config = dict(
    vocab_size=63,
    encoder_norm='layernorm',
    encoder_activation='gelu',
    encoder_mlp_ratio=4,
    encoder_parallel_block=False,
    encoder_width=160,
    encoder_positions='rope',
    text_encoder_width=192,
    text_encoder_layers=12,
    text_encoder_inner_norm=False,
    grad_clip=3.0,
    decay_fraction=0.2,
    weight_decay=0.2,
)
Rows from block 10 of the image encoder, named by matrix and row number. Rows with one number belong to one attention dimension. Each number is 128 + 24 x the weight over its row's rms, rounded and kept within 0 to 255. All counts start at 0. Numbers have three digits each. After the name is the row's rms in percent of the matrix's.
# v: attention value (encoder.blocks.10.attn.v.weight, 128x160), inputs 108-159
# proj: attention output (encoder.blocks.10.attn.proj.weight, 160x128, transposed), outputs 108-159
v.9 127:165100144074119128149128115128128128165123110128091148128099128128169128128128128128128128136144128128094128109128128099157128128128128128075141178184124128
proj.9 118:127137128128175128182128128126128128166128134096128128128128128095128128125073128128128128128132185139128132128128128128093044128176128128138057137128128136
v.10 101:128128098128133128125100151087128128084128106128128128168205128128128128128128100133128128159128128128116128096147128128128179128167139133128122101071128164
proj.10 108:128128157147128127115146128157128104073090141132128148128128128181128128197153169126128090128128128128128128162104062155179167095073128043128128090128166128
v.11 117:143145137170137128095128115147097167128128161128187128100122155128061129171106114154128128128121128128128128154125136148128141128128128128128129129128122189
proj.11 117:113128128135128128128110128128129128128097086142080128118128165156128128128138128128145130136128128107135114128112119126094164136128162165124128128128086098
v.12 096:128128128128161137128018128128128128128123128118128128119128128138107128128128022128109128184136142128075128141128168128128166128113132128119128128128128128
proj.12 093:128095128128065128128153082128128092088128083181087147121128128128128128128128154128128128131161128128126103206068077128128128073128128155128128128161128128
v.13 120:128128099169128130134128128114152101134128134173123128128128128182089090166128144165122100109118128128173105128130194128095090128128117159198082128095105192
proj.13 118:128183137094072110096128149128128128088128123117093192129146128128058128128196128128128179128169128105128128128104159128128146128117151117058172167181165111
v.14 102:128143137121128128102128106106131227128128128191128128143126128166128128093136101128150144186128164082070128128197098128128128128165128095128038128128128113
proj.14 107:128128128127128128139167128128139128128128161102159068128128128128128128183107177128128076121128158057164135144163059169096128128118169128107128128088070128
v.15 127:128128134096128105151149128164153100157128109128110081128128128128196128128136107083128128062132128128128128128073086128145116128103128128066140137128128070
proj.15 114:162120152128128128128128128094126128175190128152179128128128084100189161068088128128128128125076100164122109128135128099132089103128077128128128128073143128
v.16 122:114169101184134140107148128117128122128137128128155128113136159178074115128128128177128128128128167111159128167128188149096126128130128128200128095128128205
proj.16 125:128169145104078128096128128140131127128082128124084186128128128128063128128197128100128160128172128106128140128091128121128174139119145097075179128165128128
v.17 097:160129152106119173128151128166128203128128130128154128128128163128128138128112128128128128161128128128105128096128081128171128128130128079128147128128125088
proj.17 090:128128128128164128128133128128128128198128128115156128122128128128183060128051152128128100128122128128178128128128117178063104128162166128180090128099056128
v.18 095:122128112139139083128128163098177099108128128166095067169190128128128128128128128141128128128128128128128135128158159128068128128128138146178128099128138128
proj.18 097:140128162092101128128128128162128128078128128122128128128109128128087188184179128128115143128128097111128167167093108121128128128070128128128128125128175145
v.19 116:128109116130155092167128128159187099128128128142077083117126098104175128146128128128113128072136062157140143136128128133128103134107128179096107128149128088
proj.19 125:200118149092128128128113133130128128128144128128128139128089128079128128101135098172120162128128090149108128152128128084128128124102092128128128128128178135
v.20 099:092128147128128128128169115128060128128128128127128196153097128128078099128128206128158128152092128128128087128113128114128128128128128114147128134125128128
proj.20 104:108128076128128128128128128128132145128103128128128117132159128128116090128128140128150149128128157128134128061192128128128128165184128128128142128128128128
v.21 111:101128128128128128128128162094128128097138128128108093155219076128107128128128128128128129112128128128128122128128172137088148086128120149195128074072147185
proj.21 101:128100128128128128078128128158115095053128133128101182132126158128075150128191122128107128132128087128128128128128128128185186128071079128106128128128186148
v.22 111:128086128128162125128128135153165128128128128074128079084128128064178139128128063075128128103128128138128165089128085123128121198119140128076128128161127128
proj.22 110:128128164128156128128144128128128128184184128128128128128128133128185128069128128210128128128128093171128128157128152128132089088128128195163075128106128128
v.23 102:128128128171113109128128142112128062108128170128097128128128128128081103128128175158137123128128128128146128154128185135128128062128118128196128128128114173
proj.23 102:165168128128107128115096128128128128078076128128073128130148128128063178128192091093128128131156141115128128119116144123128179128128128069128168128159180128
v.24 097:119128128128128107146128128123176128151128128128093128128128128172128061166151128171098128077134154114139128169128175128088128128117115164164067128128104128
proj.24 103:154184128087128128128128173149128145128120128112128190128128128098061190131192128096128196122128100128119159119105128073151122128115128128128165171128171128
v.25 092:128119108107128086128128153142160065128155128128117089159167128128163128078127128099128128128128098138128128128128114129128128128128132147128128128128128102
proj.25 088:128128128128128177115128128125128115128147162137155128128128070159128145128140128128107094130063128154088128128128128128163128088096060128128128061128162170
v.26 076:128203128196128156117156128128099069107128185128173111125130128111091113167130128128112107065088128128128071203128180128128151128128103128128128071128128178
proj.26 080:139165128128128145128084177128115128128071128128063128128128128123128146128156128120151167128147084128128134107128128128128157125136128128120175178156149128
v.27 108:128128158122125160092110103158088170128094164128182154094128128105098128161128128128128128128121128128097128128119067128159128148132128079085158128128135142
proj.27 111:091128118164142128138122099128128128161157098126109087137169161159194064128084136128128089134128167110162128107128128128128128125128152128128128128128068128
v.28 096:128072167087128096128128119128128128128126169128128128128128083128150170111128128128098152128119128159115128093058077128128171162128128128061128128128111128
proj.28 088:128128128128128128137128128128141128128170141169128128122128104128203128089075128128128081128077111160128128128140128129128125096089128181184128102079128163
v.29 109:111128091128128096160128161117170065128135128128089089152174088128128128121148128128127128081124128152163128128128128149095126128126128177128090090102128156
proj.29 111:157128147103095108128128128157128128128098158156128166128128118128086198128181128128111158128128083128099139170098147097128147110085083096128151111140192128
v.30 084:104128128128128153099106128128079128128128128124119180128054128154128128128122128128146159154089128138150103159121128128173131097104128128118160128138128128
proj.30 082:104182082189128128134128119094132115108100128128068117128128048128128128120104128128121111128128128128128102104128100128128128128178128128128128128117108128
v.31 087:152090120122123172128127117128082123121128128128149198091113094162072118161128187128097128169110128144128145128128128128142128119127128128170163156128128175
proj.31 085:077128100128151110101155099132126128121169079124128128128159171134101128111128073089128128136126190128102101128149128136128128128159167128128128140169121128
v.32 074:133100123094128094152128128139181128123128082128128069157141205128176143104128087128152128128146136122158128113142128120067128156128171128135073128128128105
proj.32 079:164128187128128175103128128128116128137137128128128156128092125089128170128123151128130128140128082128128156170090132042128095117090128128085101128128128128
v.33 098:128128110128128120164128127121161128128128128128084142093105090128162128134117128146128128128166067131128128096128128128161128168117128148076092128157107070
proj.33 099:128128128056128128155128111128138128168161128128184128123128153072128128128141128202128128124128128128128128177128128119128128145128128128136062128128128114
v.34 102:074102128128100128128128128128128077151156128128103117128128128128165128128128128111120128074068128128149077128128128128128128094104103128128128106128102084
proj.34 099:128128128128103174128066128128128128128128128093128128139128128109128128093128128128128169131078128154079118128128138128128128130153031128128128091128179181
v.35 095:128128128128128146095128128128128128128092128128143176087128128180097128176139167128084128128119128128128128128137128128165128128098128128128136128142128144
proj.35 098:128128128128128128128128128110128128128169101128076108127128151119128111084128097067128128122128175107143128093128156145106128166142128203128174128128128126
v.36 098:131128140128128128128128095125084185128128128128171128128128161128114157128112152138128128128128128095104128128161128128128128128147127128109142128128163128
proj.36 096:068128128128128128128140128128138135156153128103128091128128128128128047128107128128128079135093177128128125095128097190109128152145173150104128128121070128
v.37 116:114128095166128128144128156128146110128128145128128137128128128173093114128128139164128128128141128128146128158128212144079136084128128128189081093128128128
proj.37 109:148141128128099128128128128162128128075050146128092169126128128128052128176196128128144168128171104098126162153128120137128128128096128066128128131188128111
v.38 122:128128140128093128128128106098128128158142128190080128128128128128128098128140202162128128142178142128100128127153088094128128145157128142128073173172128128
proj.38 113:114184128128128128171128163128145169128128138128165128121152177128128128128128128055161128128128189052128128128184128128128088128169187128128128128128128131
v.39 107:163128128128128181128097128108100172128128128068128161128193049128056128128128128128122146128128121128128128103128128128128128128128131128128130128146128128
proj.39 118:128128128128140087128167128122126128128090128128128130128128204163128128128116092128128118128128128141135121169128128144067128124157208128128104128195093128
v.40 107:116103128088128095128128128153128141128128095127128077128128128082201151083128128109128128100136128110114137098128062128115128179146128111087128151128128128
proj.40 109:128128128132128174128139138099128128175128163128188128130094120121201128128098172155128089124074128141128128128128128128136128115098111128128090106075099139
v.41 113:128094128128128157097163109128083117128128128128140191093088128138092091158128182128128128144087128128128108128128091128176128128114128128128181128128128142
proj.41 117:128128092128167128113128112099125128161175100128107128128128128134128085128109097070128128128110177144123108080128128128128128139175141128137138128128128140
v.42 144:128157128128128154116128134128128143128164128128214078083128128099125128128107050128128128088121128128128120128107142128128128175128128128128128128091128128
proj.42 148:127128176128128128086092147128131128128128128182128177139128168128139087068128145128128152128149128128128128128128128128119128128097132194105128180128128128
v.43 127:101128128128097128128128138128081132128097128145128128128128073128128128128136128128128128128128128128128128068144078128128201128158155128184128100128128128
proj.43 139:067128114128188128111122128136128097129128134128113118124128128197128128128128156128128070127128128128135125128191057128128128128128128128189128062128128128
v.44 116:177128152128141168128128128137128190143128128128128152128083128128115128153102128138128128128128114125095166128097128132136128128128128128128107173177128114
proj.44 121:128129128108147128161128060128140149164119090143128098118128128078146112128088128172128138128183159102152128128128128128055084160128208128128081128173077079
v.45 091:158091128128128128128139128128175133175186072128128086131080143089220128144139112128124136128128128128097153133128109128107128177124128128128113128170110047
proj.45 094:128128152128128160160111128106128128164165128128128128128128116056128128095128107165128128136100128128128131128128173075128068119128119128137089177128149134
v.46 092:128128128128128147128128104146103182142128088128128128128132108128173145128118128128128128142147128115095128070128041112164128169128128128074156128140128069
proj.46 093:128100150128163128128128128100128128178199128128167128128128128154193074094070156136128073137081164128128128097161128128128128092141128128171128128058077128
v.47 098:156128128128128184109128101173128155128128128097158128075100128128128120128128128106108134130128128146128128144128128128169120128102128098065172162170128128
proj.47 092:128133091153137128128126087090124132169128087128121128128136113128179080128082110128128104124105154128128128128154158120088128128174157128171129128135091120
v.48 080:110128128128128128128128128152118128128128128128204128128128220128128161128123128128128103128128128096128128167128128128090128173128102112128150105072148128
proj.48 076:128128128132073153128128128081128098128135117161099176118128128172128128128128128128128128128128128128128128128081069111169128081128128141128128123128057128
v.49 107:128128128164108128126151128128102122128128128128128128128128109128059117128138210166128128177128104117128116128128197128128128086128128128196143128096128163
proj.49 106:128128084098128105128151128168134128094059128128128128128128128128061128128173128083128128122196128089128154106128127169123128174163128128097146128197133128
v.50 076:128128176131128094087128123161128128126128128128155121128128199097128128107124128128128141128146128079108149154133051128128128128163150091113128128128128048
proj.50 070:128128189128128179128128128080125128139128128128128128128128128128196128105087128128128128130128128055128128067128128128128128128148128180128128128070058127
v.51 131:128128095128156162130128125128117080118128166047128151128153138128084132128128128128128143095082128128182128128066184156128128128092106128128186094086129190
proj.51 132:128128100122128107104099128128128128128128128160128208128128089128128128128128114128128140128128087183094128128128128128128146128128128128158150161187159128
v.52 086:128127128162128128128128128128131085128128128128105158102128128128097092169128198128103119103090128128137096173128178149176128128095094149128172135128128141
proj.52 088:153166089112128097128116148113128137128128101110128128128132121121098128060163057112107172123128128128093128089127128128112134128169128128128143167152173128
v.53 091:128154128100128128123128128147154128128128128128183060128128148053128128118110052109129128128150128111086171118128128130094184178128128081088122128128128128
proj.53 093:128047171128135161130128128128122105160146128128128128128128128128159128137088168203131088128118075128162128128128128128121139128082128128128104128110128128
v.54 115:142128159104128159128120101145084128141099128128128174095081124128117128153128157128128128159124128135123128096108083115182128150119128128082167128176112105
proj.54 107:110137094155166128128128093095129137172170095112128086128128130129166078090076110128128107128128174141128128128177149153081100128183157172165128128108088110
v.55 094:128128128120128171103128128128128146128128128128128198128128128128062100175128133118128128168103128158175127118128162158128128128111128104162128117128128201
proj.55 098:083128080128128093099128097110121128135143091128113128130128144138105065128128128122128095128128170128128128128128128128102128128154164128141128128163128128
v.56 075:115128128128138128120128128174128114104136128128128128128113128128128128128088128128134128128128144128106128193128131128128128159128093128091153127128120133
proj.56 068:128128128152039164102128103128128128128144128128128128128128128144210128128128128148128150134092128128120128121128128079128128128128128128128128178128077128
v.57 126:128091141128128128128157128165103103128128128188128128165128128128145134110153198128134128095102128128128105143128083128128180086128128128101182128156128056
proj.57 124:128143126184152128128067128101128128128128128128115074128123047128128128090128128064128128121128128128128126128128128128128128128128128141173128114053128168
v.58 128:158128099128164173128128128128128179111128128128128128128128024175080128128137128161090093128128128143128164128128128128089073128128104095128128128087140185
proj.58 127:084128128128128128128199128128128128128151128135128128128128236128087098128128128168085128123128128127144103128128136139128150128135199128128162139185121128
v.59 122:142155119161126157129137128128099137128128128128128170128122128128060118128128128152128128152127085134160141150128191150128128073142128156177128095120128128
proj.59 116:128128093128118089118128094144128135128027114128087158128128140128067128128164128128150128128185119128128133158128128128108128147143152082141136128207121086
v.60 124:109115115128110076165136148128179075128128114128070082165128128128193128094128128128128128081136128128143108128124128128119128128137120175128114128135116070
proj.60 120:128111128108128128144119168128128128128128178116150133127103076128128198128148150138121155130128097128114128140128140122128112121100064128133128099095183158
v.61 104:154128128128150178128128098137084128128097125128177186128128128112086128128128139121128100165128128128108162096112103122163104128128128068111170172128128153
proj.61 094:095128128128166128128141082103128128166158077125128101131128157128148047096082095139128092128143188128128128128128128128083128140168178160128128145128082095
v.62 092:128128128136128168109128112128128128145128128127128181088057128120099096128128128128128103128110128133128128156103132136128128128128133122103152138153114128
proj.62 091:128174128152128128128128072095125142152128089136128128128141128099145102077108128128147128125152162134128128112128128128086107153178163128128128128150107101
v.63 106:126128108158128128144128148128128104128158128139128128123128128128115128150128047128128128128118090148128128164128148128079128128120128166154102061097122198
proj.63 108:164128172128082128128085128110132128098084128208109191127128162128142128128150129128140128128157128161128127188064139033143128128074104128124128128167128097
v.64 119:128128160090128160128128128158147128128128128128128128138102128077128144128152128128128128128125128174080128128154128143128128128128150128128128128149099128
proj.64 123:128097128128107145147144122114128128172157161087146128128128145128137128174107121128079088128105127125150130128065125176123192111139099125140146147111128128
v.65 089:128087128148128128128128128098142058128117099109128128131164148154128101128088128087134099129128128128128128104128128148129171128055078129128128136167154128
proj.65 081:128128128158128069141128155169128128128103128128128128129126109128090128128128112128163169134162112132128151144128116128079063163128153098128100078080167158
v.66 111:147128128128128143128013128112145128116128128153128128128128128112128128128140128128128169160128113128094128152128084133128128128106089128131128148167128123
proj.66 111:128128156197128128128124105144128094194155157096128128128128104113131128128114102100106122119110139128155128128128128158128164107115101116138128162078180138
v.67 095:101138128162128128096128128127128062167128091145128128128128128161128102128128128117111090099128128095081128128076156128146128092128128089126130175128128128
proj.67 107:146128091128128080128128159176128173124128118128128117128152128111128134149128184158156158128128152110128128109171128128128084128167128159142128128128093128
v.68 052:081163128113128174128073128082128128151172128128128144128128128156128128128148103128112128070073107128128089128128128128128128145128096128171128115128128126
proj.68 046:110128176128068128133128104128109128128074128138128128128128128128128128128146128128167128116126131123128128129128128085139086128128148059128128128128128128
v.69 047:137164128128128194128128128133137128128128071083128128128172112128155128128117128065115128152135128179128121115111128143128128128128071128128091128149128105
proj.69 049:128153128128138128152098128132128134155070164087128128128128168128128128134128092128087128140128128128148128175154134128078118128128128116132128107087128128
v.70 098:158155128128091184128115118152172190108128128103128134128128109092128128128141128128101173128128128196128128128150104167114128119158128128128128128162128158
proj.70 109:126128128124128128128128128128138088169138174105125128128105156142107102156128119128086092128107128151145145128090133166098162116128128128128155128093169104
v.71 114:102128113190163099114176134126128128142159126128128114128128128136128116128114128131128074094118128072135128128094164128143056095128143128117128139082128128
proj.71 114:128131128100128099119128128128137166092128128128128095128128128128128165128153164128162163128128128103105108112146128128170128128128128169102109128175072148
v.72 118:128153128104100150128075128114119089128128103161128162128128128128128128128141128128101128117119147188095092199128128138128202128095128087140128128128128128
proj.72 111:128105132175072128143128128128128128186128152069128128128128076137129099128128128105116126128128177092166128128128150164128128121128092097180110168084173128
v.73 086:176128128124128188163061128117151142151128128128128135128142098156152138128126109045111152143128128136144131077091128164128128128128070127128100153164159146
proj.73 088:148159153128156063128093128128144092128127145158128128128128128115104128156113124144128121128128081165128157164128101128128097128128172128128149128102149128
v.74 075:128126128128128161104159128080128128128128128128128128128128131170128128128128128128128128128098128101147128088076128128128158128059128128128128128128128128
proj.74 071:144168128128179107132128132128118128091094121144080121128128128128128128128128128047128157123128089162128119128128080117128039128139128128089166092103159128
v.75 076:112128128073128128128056128130128128110128128091128117168102128080144128128128127155111189096128128161128113128128128128139128128109112128128135128152144128
proj.75 074:128128140202128128128128128128142110175151128073104128131108086128139154128097128128128103128137185128128128128128128177130128128174128128158131166131128128
v.76 081:128128122107128113128128116134102128124128128128128128128085093128105128128130178181128099128128128097080128128128128086128031069128171128169128128128101080
proj.76 090:157128096110128128136137128128116122138128128128161128128128128128154144154128128128128111128128101128128062106089126128128145128123119189087139128177092128
v.77 085:160128190128128128165180128173128128128128141147128128131128128152128135128128134128128114128128141128128171128164139128128128128180128128096089128094102110
proj.77 070:128128072001128128128128162052137128090128128128189128128123128128128128128128128128072095136128128195090128128144128128128152128121122128128128128128057128
v.78 101:128107180128128128128159146165156095128130128128158128128128128128164127128117128128092128124157134171131128128128128128128128128161136082136128128098128128
proj.78 107:128128092128139128145128158162128128128166128128208137123073106101147132128128172128128128128116193065165159128128128182128178128128132128164128128103128128
v.79 103:128128128128128128128128128128147054151128128079128074128128145128138128128124128094121128104128128139128128114128156150128128128071083128143128128128152128
proj.79 096:128129128128166070128128128209128128128145126128128128128128104127106128150128128128128128116144134128129128128128128128128091156128175092119099091128128142
v.80 083:128128193105128128128216128141117153147128128098128112128128128128128128094128128128117128128102169128128128141110196128136128128133128128180141128085128115
proj.80 073:136128128128128163119128128131128128128128102128128146128064144128128165128128128159092128112128128144099144128086096128128128165180148128128128157128128086
v.81 115:128153128128128156159079128166160153110128128128119087128128128061148165112128128128128194144128113179105092142128128153106128147151137124128128128128120128
proj.81 123:128128158144128147128143128128128128157152154128141141128082128128128128128128079128110096131125160128155128114076175128128188128119136091118126149127128097
v.82 088:172124128094128128198166128176171148128109128095128064135128113128128123128127108128108194128157162182128109092128128171112168128161122097082086128173128152
proj.82 096:098128128077145128139139118118126115145104164128151128128100175162128128161085113157128128132128111128143177148116128171092128128131150107113142128101137098
v.83 101:128127119183128128128177128119090128157128128128128128092128128128128108128123136128150085128111128049128152092090128128128128128116128143128128115106132125
proj.83 102:128138128077128070128128159128128149097132128181128103121128128115120128128128128128154155128128128128102110155181114095166077138137128128128128128185128128
v.84 088:171132118128128163158060128128178128106128135054128128128128128062153171098128062079128194128146128164128128092140118157113107144128128128128116128128129128
proj.84 090:100094190111128128113132080142128127148119143147128128128091124102128128128125086128128128128128128128118128128128128128097179128114172058128128155128128128
v.85 127:113122121193145097106102128128128045151155128127112128112135154154128104128128128110128097128128110101143124128070143128128128161082106128128128128115128128
proj.85 121:128128113128156079118128158161128174117128116155128104123125081110118128128128135128178160124128155096128137135176152111128079156128161128118098083128128128
v.86 112:128100128128128076059079128077128128128120112128128187128128128128106128142132175128128128128091128086128142128136121097126163128128128128128128144138137110
proj.86 119:143128128209117128116128128128120128098128128128128128128200137144128128086128128051145155126128128128128128128128079078145078128128128128144128128128128128
v.87 098:091129130161156097090179128128086109128159146190141171128128119191106128141128128166128068096106128128128128128128143128149123097128123128137128128093128128
proj.87 105:165168076132128128128128160128128128094125128128128128125160105128128128128138192134128172128129128128128093115128128128168128128128099183128128118142128128
v.88 093:128128128159128059128128145128140128134137138128089078128128128128128136128128128128149065150128085128128128128117178128126128128120128128128128128105128128
proj.88 092:087128149128191128103128140128132128069128128185128082136134128128128140107156121123128128121128146083112128128171125085148108128128157125128096071128083128
v.89 070:128128142128128128115169118133091161169128128194128128128128128128128128128128128128121128098128150092153182155128128140128133128146083149128128153076128128
proj.89 068:181128093128148128128128155106128156101128128128148128135145064111160128128104208128128139128128128128059112128128105128161128128141128168162128128128128128
v.90 088:113128132067097128142106153128151128079128114081128128140134128056135164128140095158128188128128128171102128128128144128104128157134128120128128123150128128
proj.90 095:128128166157128184128128128086128128158128128102128128128109128128122128120128055128101100115128161083128134120050128128128186128128113100128128174128128128
v.91 117:147113128076097156119141102128128128128089150128128219128181103128103108136128184128128102128128166128128136090128128128128172128111104128160112128169128128
proj.91 124:128208128128095128134128138128128128128078145136074128131169128159121061085130128082128128128128058198113128187168128127128098083128097122128143128089171128
v.92 052:128149158175128152110128128124114064159128154215128128128128120128128128169128157128128058128128128128129128128097128128128188128093128128137128128128112139
proj.92 047:128142077112157084128128128184128128128128154128128128128112128186128128128128198128128128128092128128128128128193127095128106128153128128081128049085128128
v.93 115:128128153155138128158115136128128074153128119029128036128140170128128133128128128082128128128175128125140117128128128141128128188097128139069128128128128128
proj.93 125:128059161068188078128128128128128128142128128191128113128058128128078128128129073158175128128128128079128169128132165113128128128128194086064128128128125128
v.94 065:109101078169159064128189132128087104128128178197128128142142133128092128128121156128143046156121074089158149110123128128128128098150128128126128120128128087
proj.94 068:118128128128149139106112128128133134106128128128170107118128119134151128094162106123175179121116111128128073106128128128161128102128100170128128087162106160
v.95 120:128128090138128128133128144128128128118128132080104128120172128122108156128114128128128128167128091099154128052128128120123091128128141128128128101139128153
proj.95 108:128128179128153128111128128128128128080097128208128128140128185128095131081128074128128128128170128156100120182128128128128128128070128116080122086162112128
v.96 089:172079128128099190190128114128185128128128081065105128109128113128175150128128056066111159128164128171144128090128128144115120128082100128128128128166139149
proj.96 095:115139167128166128145122128165131122149128128149095128128081128133087127154128113128102103128128128128128128170160128128082128128144162070128128128128128128
v.97 061:128187125147128132088128128124128216101128101179128128169128128128128128154128161128128128128128106164128094128128128128128165025128114128128128148128079128
proj.97 067:165124127128091128128140113128128086161128161128128128128128105119164128128124128128128128112128128128128128128098128128128170096128074128155128167128128128
v.98 098:128128128128128128128058128110128128139128128111128128125128128128128128128108168128133131128128082128077128149128155128128073149128128110130128170144128070
proj.98 095:128128128179128128128128128165128128173193107128128106128128109128128128128128091128128128128128128128128079070128128126161122112124117172122128128132161151
v.99 091:128155128119128078128128163146128185128151128128128128137128128096128128102119128128154141152128076104128138142183128128137082111189197128128128103076128116
proj.99 087:128097128098100188103128139128128128089128128127176119132116128109155128099128121128128108122128151128090128128083165107128191134121119144112128124197083107
v.100 059:128171124128136196128048117153128164158134128134128128098128128162128127128128128084128140128128128128128128139128128167145128128128076128128128128101128115
proj.100 048:128128128128128082128128102128128126128128128128128158147128095118128166128128219215128128122084128155128175125145128128141128140115128171128133140128128098
v.101 106:102128148171128132094128127138128092128162136160128182128166202128128128128140099128127092128109128109173128128123088128128185128128128128128128128128128177
proj.101 100:128147111128128128128128128128128183087128154128128128128128068128128128128151160108128143136142203128164183128178128128128128128128128128128128121128152128
v.102 081:167128128102119150128128126173167159128122111128138052128095128081128128139128100128098128128166128176095128128128128128128128107188128128111128128146128128
proj.102 082:119128147086128101152128125128128124172128128114166128128081160128128148128093122128081082130100155128128152128081128195123204128144128128128128128128128107
v.103 088:128136128092128128164180128128128191128137128128128128128115049128128128128128128128128128128128140128128128134128128128125076128181139097128113128103128103
proj.103 090:128168112055128142130128150128128101135128128128140152132128160128128128128142128128081128122128079128128128142099128128128163128102128128128128128128104098
v.104 086:165089146108128177164105118123182088128118128076118128111128109128128132128128063128128128131128128150170108081089111147114128194128128144088084128128130170
proj.104 082:128140176128163078140120128128118146128080128128089128128114168143086128128114128128125123120169104128128179169172120128079128158128173072128108128096128109
v.105 094:127119128112129128128049153128141128128128128074090086128128148128144169112128093135148128176157078128110118128128148106128128180115128159128158128137159110
proj.105 096:128082186181091158128128100128136128135140088128128128129128110094114128103156128083128128128128155076133120095070180128128128156104128109098118128128128128
v.106 085:114128128128128177128128128151128098121133077128128128134128119128128107146128128128113164070122175152093098128128128195112128128128089128128123145111128128
proj.106 082:146138128128128111128128121170128128128128173093128128128093106128134128166080187164128076128121146128128172128095128155128128175128159128128125159128128128
v.107 101:086104113180128070077148128098075076139147128128128128128140128173098128145128154128145056092128128074128152128128128128152121109128129128141154138128128128
proj.107 120:126156090151156129128128128150128152094128128128128128135164106117128128108154149128165182126128150106118100128154128103165094128133128164128128101146128160
v.108 085:128117094129160082114110128128128154146128128128128127128128128128128163128119128128139128164128128105128175116128128102128128119170134128107128128082128089
proj.108 078:128111137128128135100128131105134128104152085128128117138175096128128128123128125152128128128116128118128128128128140094151139092128128143182128128184128125
v.109 091:138129128157128174146073110151128065153128084128119128104119136125161110162120060128129142088128153151128128128128128128124128165128072128074089138128128128
proj.109 086:128125144128153056147101133183128128163133128136128136135101075106105128150128142159140151119149152103161128128174147128103104163128166098128128131094136128
v.110 098:128128128181128107084082128106081128157166107128128128128128128128141106128113128130128123073122128084128128128092128112128114128078094128097154147090198096
proj.110 100:128133128128128128116107128128128141109128109128128128128128054088128163128134136143188159128128140110128117096128128128157070157156161128128128128167105144
v.111 077:150090128128128128128169103115128128156128128162135128128128128198128128139127128111128078128128161128161128097089128128147128116084061128128128128128128117
proj.111 084:135180128121187075128107128128128110101128128128128128131128128128128128137114187128150128135134078128128128137128085107146128128142150155128128090100128164
v.112 116:086171128111128128101170128145093128118128161133128128128128159128128123128109128173149128128128102128091137170149162107128128128180194128128158112082128108
proj.112 100:128128128128087198112159128069128148128128128128128118128128107140153153109137128128134136128108128099111128113093128119145177128128128154128118124182128121
v.113 094:128128124128128192189128109128190165128128128120128137113128084139164149104145128128111128163143128128174116128156090128114120120115084141128086116178128170
proj.113 104:128156162128128095128128099124121128128095166151128163128103168151128128128120128128128128128128083165148128168158113128087128140128128128128147128128140120
v.114 110:128142128090092141101075115122129128104128125128128214149147131128139128128128144140106117137103152128128128177153128119122128128128124128152150128152101128
proj.114 105:128128128187068189136128115128125106141128161128128128130127090136128128124149128099073107128128128128128110146128128156107128128130075127161128173091167146
v.115 121:163137159076128128167176128128137128128116150128128140128088044128128140128128128128102123128101151128128140122128132128128106128174128128141131128121093121
proj.115 127:128128128128128141128128106128116080128128128121132139128128202128138128159123175128128128128128076182094128128087076145128128128128113147158166128156105128
v.116 082:168128128086128193128128128128146128166128128128146128108128080128128128090128128128128128166119128128128128128128128128128128097128118128128084170154128128
proj.116 087:145128153128128066128128128128128094128128128128101128128156128128128128128128128161128128128128030185119128195159128128128095128103172128128128096128102114
v.117 121:165090150128102171128141101134173087132136080128110128128109097128128110128141083128096128093128185150165128108097128157119128155083074127128128149160143128
proj.117 116:134153128128171060128128128169125128128108156128128147128097138133128128147112151141128111128142128150128164128169128128104075143159159089128128128086128128
v.118 124:180128128128106187179128128128128128150128086128127128096128104155164132138157101078089170115151177179128121128121128159128140128128069128082128160159147128
proj.118 125:144151137095141073128128110158137108165128128128128167128096128124112100169111156154106128128128103128128160165146107128104128128151128094149142128089128128
v.119 047:181128128155128128128128161120128128129128128117151128128036161128124128128152128102128128128128128128128128207173130128085113054128128128128128113072128128
proj.119 041:128128128044076144104128114128128128128128145138128129106112095128128128128128157128108128123128128128060128141128128164128128118128142128128093128138128108
v.120 093:153128136071107128162128128128153232128089138110124128154141099097128128128128128128128178185128128163128126128166101128128128128172128133121128106162104128
proj.120 100:128133128128128169128144120086128068138128142119128128128128170128128128128123128128074086131128128128131124137128128128128128128128092134128162128128128128
v.121 103:128138163128134128164128144128161128128128141128128059128128182128128128128124080115157177119128084128142098128128128116128128154130150149074094128128128170
proj.121 107:128061149054128128128128128115130128128122100128193118128061128126128184113128051162163128138128153128127163128128128115128138150128128128070128072128110103
v.122 088:096128128128123128128128128090128103094128170186128128173143128117109133128138177188128104128128097150128113128128131108128144128128138128128188128128128093
proj.122 088:128120125215128192128140133113143128139128128080128128128128114128150104128128095073138128115128144107128080128128128138128153106128073128128128128121128165
v.123 108:128128128098128089128128154112112174086128185128133128128128150121104128128128128177136128157119128128121130166128110112128158128145175133128128098128114128
proj.123 104:128128139128092217128128111059128128128128128128128128128128128149128128101128128082102127128114128128127100112093147143128178098128076137128128128144128128